From a checkpoint of a small image VQ-VAE: encoder width 256, 245000 training examples.
Rows from block 5 of the encoder of a small image VQ-VAE, named by matrix and row number. Rows with one number within an expert belong to one neuron, the router's apart. Each number is 128 + 24 x the weight over its row's rms, rounded and kept within 0 to 255. All counts start at 0.
Before each expert's rows are labels from the 100 images, of 14976, where the router gives the expert most weight on average: "responds to" is what is common among them. Only what is clearly more common there than usual is listed. The data: made-up road signs on poles.
# router: router (encoder.blocks.5.mlp.router.weight, 8x256), inputs 86-171
# up: expert up (encoder.blocks.5.mlp.up, 8x128x256), inputs 86-171
# down: expert down (encoder.blocks.5.mlp.down, 8x256x128, transposed), outputs 86-171

# expert 7
responds to: blue face
router.7 [141 106 107 144 121  91 178 145 102 121 143 143 124 119 127  99 116 132 113 168 142 129 124 180  83 136 146  86 135 125 114 140 109 154  70 105 136 128 121 120 130 133 136  90 132 133 124 130 142 111 130 133 142 119 127 127 148  96 145 120  89 145  88 128 164 152 130 106 105 102 112  65  94 130  94 125 108 173 121 155 131  70 145 117 121 117]
up.13 [128 128 167 128 199 128  78 128 116 110 128 134 120 134 129 128 128 128  85 121 128 140  58 128 128 128 128 147 128 128 128 128 157 128 128 128 129 128 158 128 128 128 130 220 172  93 128 128  58 128 129 128 128 128 126 128 128 128 128 133 195 128 174 196 100  81 128 224 128 128 135 153 128 128 131 128 128 128 128 132 203 128 128 143 134 138]
down.13 [120 133  33 128 128 167 128 128 128 103 128 129 128 128 128 128 148 130 101 128 153 128 128 128 115 128 141  90 128 177 128 128 128 128 108 128 128 128 131 128 128 128  83  61 128 128  75 128 130  84 131 128 128 128 128 128 128 128 128 129 128 167 100  97 120 172 128 127 182 128 128  83 157 128 160 128 202  70 128  91 128 128 128 128 128 128]
up.14 [140 119 134 128 126 131 144 127 129 124 130 145 180  82 132 117 128 128 128 128 127 141 130 168 123 127 128 133 132 130 124 124 126  94 111 126  91 111 103 127  94 152 119 119 156 134 101 120 120 150 135 122 170 129 110 153 157 117 136 138 117 129 122 133 133 148 120 118 118 140 188 111 122 133 126 142  81 138 128  62 126 122 179 106 107 128]
down.14 [124  64 126 139 144 153 110 123  51 108 153 130  68 123 131 128 149 125  86 147 129 124 130 123 142 132 113 153 129 121 143 135  86 149 132 137 130 116 127 146  71 130 129 128 137 127 129 123 125 110 129 129 161 125 119 130 119 148 168 141 137 133 145 127 121 124  31 174 148 129 141 126 120 148 175 114 160 143 133 144 145 102  65 115 121 140]
up.16 [115 129 151 129 123 102 133 127 128 108 120 139 116 140 132 116 127 128 118 124 144 151 132 160 165 121 132 120 137  89 130 132 109 127 119 129 124  74  67 144 122 131 125  59 157 163  82 121 126 127 140 132 183 149 109 152 155 196 150 128  96 168  76 120 117 133 132 128 137 126  99  97 128 116 129 138 121 142  95 156 131 114 135 130 102 120]
down.16 [123 131 140 125 116 143 136 126 128 120 110 118 131 115 156 114 119 137 126 124 140 125 121 120 151 137 126 134 161 142 115 130 112 130 126 127  78 114 107 116 131 133 131 124 154 146 121 133 127 132 137 158 144 114 126 134 117 132 121 145 105 164 133 123 126 127 145 137 129 185 130 127 110 137 127 126 125 141 131 140 175 119 138 160  90 132]
up.19 [128 107 155 132 137 108 127 144 170 133 148 128 137 102 128 136 125 179 137 112 111 123 127 173 119 127  81 125 151 130 110 122 126 126  86 134 106  71 131 140 149 139 109 142 103 130 130  78 126 131 127 130 124 127 129 157 127 126 128 127 119 128 126 133 121 138 171 124  82 128 124 133 118 126  83 198 128 156 144  56 118 118 214 100 135 156]
down.19 [ 50 128 121 130  63 219 114 123 126 122 129 128 127 137 130 124 190 135  78 130 160 126 114 108 136 135 135 137  76 128 158  79 118 131 102 124 134 111 118 130 110  74  93 131 130 125 127 121 127 127 150 114 165 128 128 151 128 123 154 136 138 131 117 131 112 154  96 135 132 129 129 101 184 138 144 127 138 130 133 142 119 126 103 129 127 133]

# expert 0
responds to: blue face; teal face
router.0 [122  79 144  83  87  75 121 109 131 133 111 154 131  87 143 159 135 110 128 123 101 150 127 123  88  74 107 108  96 104 123 168 145  89 158 125 101 100 143 142 121 139 107 118  95  95 149 174 120 164 102 113 135 160 131 117 109 125 140 128 115 138 185 111 139 105 137 114 126 143 100 141 152 180 115 147 113  88 128  56 139 103 132  87 170 101]
up.5 [128 128  67 146 128 150 128 118 130 147 127 135 174 127 237 110 129 128 128 129 128 128 150 128 129 126 131 130 145 115 128 128 128 129 121 128 171 128 128 127 127 128 128 128 128 129 128 112 128 128 127 123 127 128 197 138 124 194  72 214 128 130 128 128  84 151 125 128 130 165 127 121 151 127 128 131 126 128 128 119 129 148 128 173 123 117]
down.5 [106 156 107 129 127 133 127 122 117 128 128 129 120 166 128 115 180  92 117 135 118 133 130 163 128 131 126  92 129 128 131 128 126 128 122 139 144 139 130 201 121 107 136 114 124 115 121 102 128 127 171 113 132 128 159 187 128 133 130 128 134 130 133 141  99 128  78 126 146 128 126 117 208 131 198 129 255 150 110 131 128 122 111 128  24 127]
up.18 [138 135 146 144 128  31 128 128 124 127 136 148 158 113 127 149 128 129 174 128 128 139 165 143  88 113 128 140 121 128 128 123 128 127  91 119  78 106 123 128 128 128  72 128 128 128 128 134 135 136 139 127 131 128 113 150 128 118 124 128 128 116  97 128 174 229 232  68 164 128 127 128 162 123 112 128 140 128 168  65 127 120 153 112  96 144]
down.18 [127 126 136 127 128 175 139 113 201 147 120 128 127 133 128 128 128 104 118 179 100 193 128 229 141 174 128 138 117 128 120  90 134 122 129 125 139 128 129 200  97 115 123 128 126 111 113 124  93 161 104  84 123 131 128 128 142 125 140 128 129 112 128 133 128 128  15 141 143 106 129 128 128 127 127 130 127 131  83 132 112 128 122 163 104 127]
up.25 [128 123 105 128 128 125 129 126 128 129 132 143 157 131 161 128 128 128 122 136 118 130 128 138 121 122 129 128 143  77 122 130 128 123 123 123 130 118 128 127 162 127 125 119 103 127 133 114 138 143 128  95  99 128 185 173 122 189  79 155 128 125 128 128 106 145 191 128 128 177  98 128 141 123 128 143 125 129 128 115 147 110 145 138 131  60]
down.25 [121 125 125 133  62 140 132 125 102 115 120 119 120 152 125 127 168  93 110 129 120 136 129 223 130 130 123  86 126 129 136 128 129 126 121 144 129 129 123 255 123 115 128 127 130 119 117 118 163 128 125 147 134 128 129 135  89 127 131 125 133 132 145 155 171 128  21 135 132 127 128 128 156 129 173 129 253 155 122 133 128 115 110 128 114 155]
up.29 [129 126 140 178 129 128 128 173 183  85 128 122 152  47 129 128 154 128 128 140 128 130 166 131 128 128 121 152 128 127 155 128 127 127 128 128  67 128 117 139  42 202 118 128 144 129 129 128 128 128 126 126 172 178 128 128 128 116 142 130 133 128 114 147 205 116  88 154 129 130 168  43 194 122 128 133 128 119 122  60 128 119 162  91 124 112]
down.29 [118 126 120 120 130 132 128 113 144 128 128  85 146 175 122 123 128 128 115 135 125 129 128 128 128 124 129 126 119 128 127 128 128 119 128 128 129 208 131 104 131   0 127 151 125 128 125 104 107 138 128  85 102 128 128 130 134  83 136 114 128 123 118 126 121 128  92 161 128 128 128 128 129 129 152 122 128 142 121 237  70 112  91 156 128 128]

# expert 3
responds to: black face; green face
router.3 [141 154 110 153 134 141 104 135 127  96 131  96 168  91 136 108 104 133 136 114 176 108 136 123 156 132 148 118 126 139 136 118 130 142 152 115 128 139 111 119 132 142 122 120 153 126  97 111 113 110 161 158 104 124  67 116 149  69 111 122 133  92 108 130 109 143 185 106 134 152 161 134 114 143 117 123 106 110 161 128 122 164 146 138  97 140]
up.28 [155 123 200  81 167  96 106 128 137 134 132 143 150  92 115 120 110 143 131 122 127 145 149 141 127 106 109 110 130 129 107 125 108 127 114 191  89 127 142 123 123 132 100  79 127 144  92 146 117 128 161 135 139 133 131 126 154 162 144 108 149 150 129 135 110 161 127 128 132 126 124 126 154  58 111 128 132 135 124  72 154 129 145  53 133 144]
down.28 [124 132 129 129 131 146 110 123 171 126 129 135 122 158 133 125 205 127 115 144 128 122 128 116 130 156 129 136 116 121 125 105 126 128 132 119 136 100 135 133  86 106 127 112 131 121 120 160 141 128 126 101 173 125 128 135 136 126 167 120 145 128 124 128 108 132 102 115 140 121 135 149 165 127 172 136 131 101 129 128 128 149  56 136 129 136]
up.34 [130 117  99 103  83 144 125 129 123 129 150 126 122 131 127 114 128 148  75  89 158 110  88  91 126  83 126 113 114 142  97 133 110 124  19 139 152 125 126 103 169 125 108 104 121 126 129 127  41 126 192 134  96 120 122 128 130 145 127 122 124 192 131 135 131 160 128 123 123 155 107 128 127 116 121 127 131 138 146 144 133 108 118 128 135 146]
down.34 [128 124  91  61 123 115 122 129 218 130 130 128 126 118 128 123 123 126 133 128 110 144 128 143 130 130 150 118  77 152 132 124 128 109 123 126 150 122 137  86 116 129 131  68  59  82 116 123 116 112 181  88 129 118 122 116 159 131 135 117 147 131 128 128 104 128 132  48 128 120  80 127 191 151 121 104  98  83 135 150 110 110 115 137 128 121]
up.45 [128 125 153 124 147 164 102 190 136 117 136  97 138 102 136 103 127 134 123 140 145 120 142 141 164 114 171 105 125  77 186  71  92 159 100 121 108 134 147 132  75 169 125 120 123 145 134 112 110 106 136 128 108 117 124  86 127 121 138 129 128 110 135 127 112 144 121 108 137 129 100 117 111  25 105 146 122 126 129 110 126 128 125 111 130 119]
down.45 [116 180 121 112 146  96 118 220 125 144 151 142 117 170  71 124 129 120 124 102 132 127 138 166 117 128 128 128 132 103 139 127 131 116 147 107 156 135 118 171 127 106 122 130 136  82 110 128 121 129 128 121 154 140 102 124 141  99 141 113 118 173 120 128 119 129 118 128 127  92 129 125 198 104 128 129 148 114 125 131 172 154 120 112 137 118]
up.47 [143 168 125 145 133 136 152  73 118 128 123 134 131 130 127 130 128 119 137 124 128 128 156 124 128 129 108 170 152 128  75 141 128 115 164 138 122 149  95 118 126 127 142 139 162 182  64  78 176 147 126 124 112 118  87 127 118 127 105 128 141 125 118 119 152 151 128 169 129 129 144 125 156 151 130 106 118 129 143 133 117 134 142 126 110 123]
down.47 [199 128 127 143 109 153 143 111 113 127 123 145 127 127 168 112 135 126 131 174 139 118  97 119 136 150 131 130 138 130 121 138 114 139 122 128  85 100 109 128  45 139 125 128 129 128 140 190 129 130 149 168 190 113 114 113 112 134 149 143 127 124 129 129 129 112  63 130 136 138 127 127 113 132 127 125 131 150 130 128 147 127 130 159 138 129]

# expert 2
responds to: white face
router.2 [133 142  74 127 123 128 126 106 147 137 137 110 130 146 120 101 132 101 123 158 130 165 123  93 135 133  91 149 149 124 141 114 104 135 147 211 163 143 124 121 120 133 160  92 122 131  97 112 132 110 165 107 118 152 170 136 146 165 114 161 106 131 147 117 108 150 123 112 142 129 128 158 146 130 138 129 116 144  81 190 146 150 122 141  91 103]
up.1 [102 165 127  63 111 126  87 142  99 128 135 123  94 164 124 128 129 140 128 122 143  88  57 104 143 136 126 128 128 119 153 120 108 138 144 170 133 128 132 120 163  77 150 132 119 133 139 132 128 105 152 128  84  91 141 127 118 155 128 110 121 137 137 137 110 126 133 107  90 118 119 150 122 129 128 130 142 119 138 176 143 132 100 125 128 136]
down.1 [133  94 126 116 127 135 151 125 104 170 123 130 144 117 142  99 115 138 119 142 128 128 145 132 131 139  89 134 192 142  77 128 103 126 111 132 132 161 124 139 130 141 122 117 120 141 134 138 136 128 140 149 131  63 147 219 151 116 121 143 139 126 165 115 113 129 148 122 125 141 146 137 115 157 110 128 115 203 128 131 128 100 156 140 134 118]
up.7 [133 154 100 176  93 142  72 109 116 118 129  82 117 146 138 132 136 138 139 130 154 116 127  86 157 184 129 106 106 132 151 134 159 183 122 178 150 127 135 127 124 109 127 123  96 103 116 179 155 117 128 145 157 137 179 150 152 148 128 165 125 125 128 132 129 133 105 129 128 150 138 137 162  92 131 127 170 119 114 138 184 200 112 151 127 125]
down.7 [152  53 126 150 117 145 183 117  63 151 131 150 146 126 141 124 128 141 130 157 128 134 183 136 121 137 106 172 150 125 128 130 134 125 130 134  98 119 126 196 107 142 128 139 143 156 123 166 151 140 103 121 127 118 154 172 140  84 158 129 148  96 125 101 109 129 129 126 129 113 143  97 120 158 120 134 128 155 128 116  88 130 180 122 142 130]
up.20 [149 106  75 137 113 124 151 104 128 162 201 155 125 131 130 145 138 117 112 108 123 175 124 124 129 104  93 101 121  95 126 140 144 134  88 244 149 130 136 115 119 123  97  90  88 102  96 110 133 111 176 102 146 146 149 152 120 162 128 132 134 120 101 139 162 181 120 166 128 118 128 132 148 144 132 121 145 143 102 136 150  58 117 140 132 143]
down.20 [104  89 115  77 128 130 124 104 131 164 166 133 121 180 126 157 134 126 127 129 136 154 121 129 112 128 102 125 140 103 126 129 129 134 147 130 169 133 158 138 128  80 125 132  94 134 113 125 137 131 132 119 126 151 173 135 125 129 135  94 117 116 124  92 115 156 127 139 132 114 131 127 134 145 127 138 138 104 138 120 125 122  73 139 152 150]
up.35 [ 89 136 127 159 106 142 101 156 131 103 109 125  94 143 129 115 124 129 134 114 176 133 120 157 163 128 123 166 135 171 137 148 129  93 149 135 105 115 110 154 130 120 133 128 136  99 114 133 115 143 125 158 237 128 112 180 157 154 129 143 138 162 138 134 102 117 139 115 147 133 126 148 141 147 151 128 121 141 110 159 178 131 132 141  87 136]
down.35 [119 132 113 125 132  58 130  95 175 183 123 127 145  95 106 125 120 143 130 138  82 163 126 152 122 126  93 119 124 142 116 131 118 107 154 144 146 124 136 124 183 149 134 126 126 123 107 120  87 128 153 107 108 134 122 147 132 135  94 121 141 124 120 145 121 113 164 109  92 110 126 141 124 142 116 127 128 148 113 133  90 136 197  83 116 115]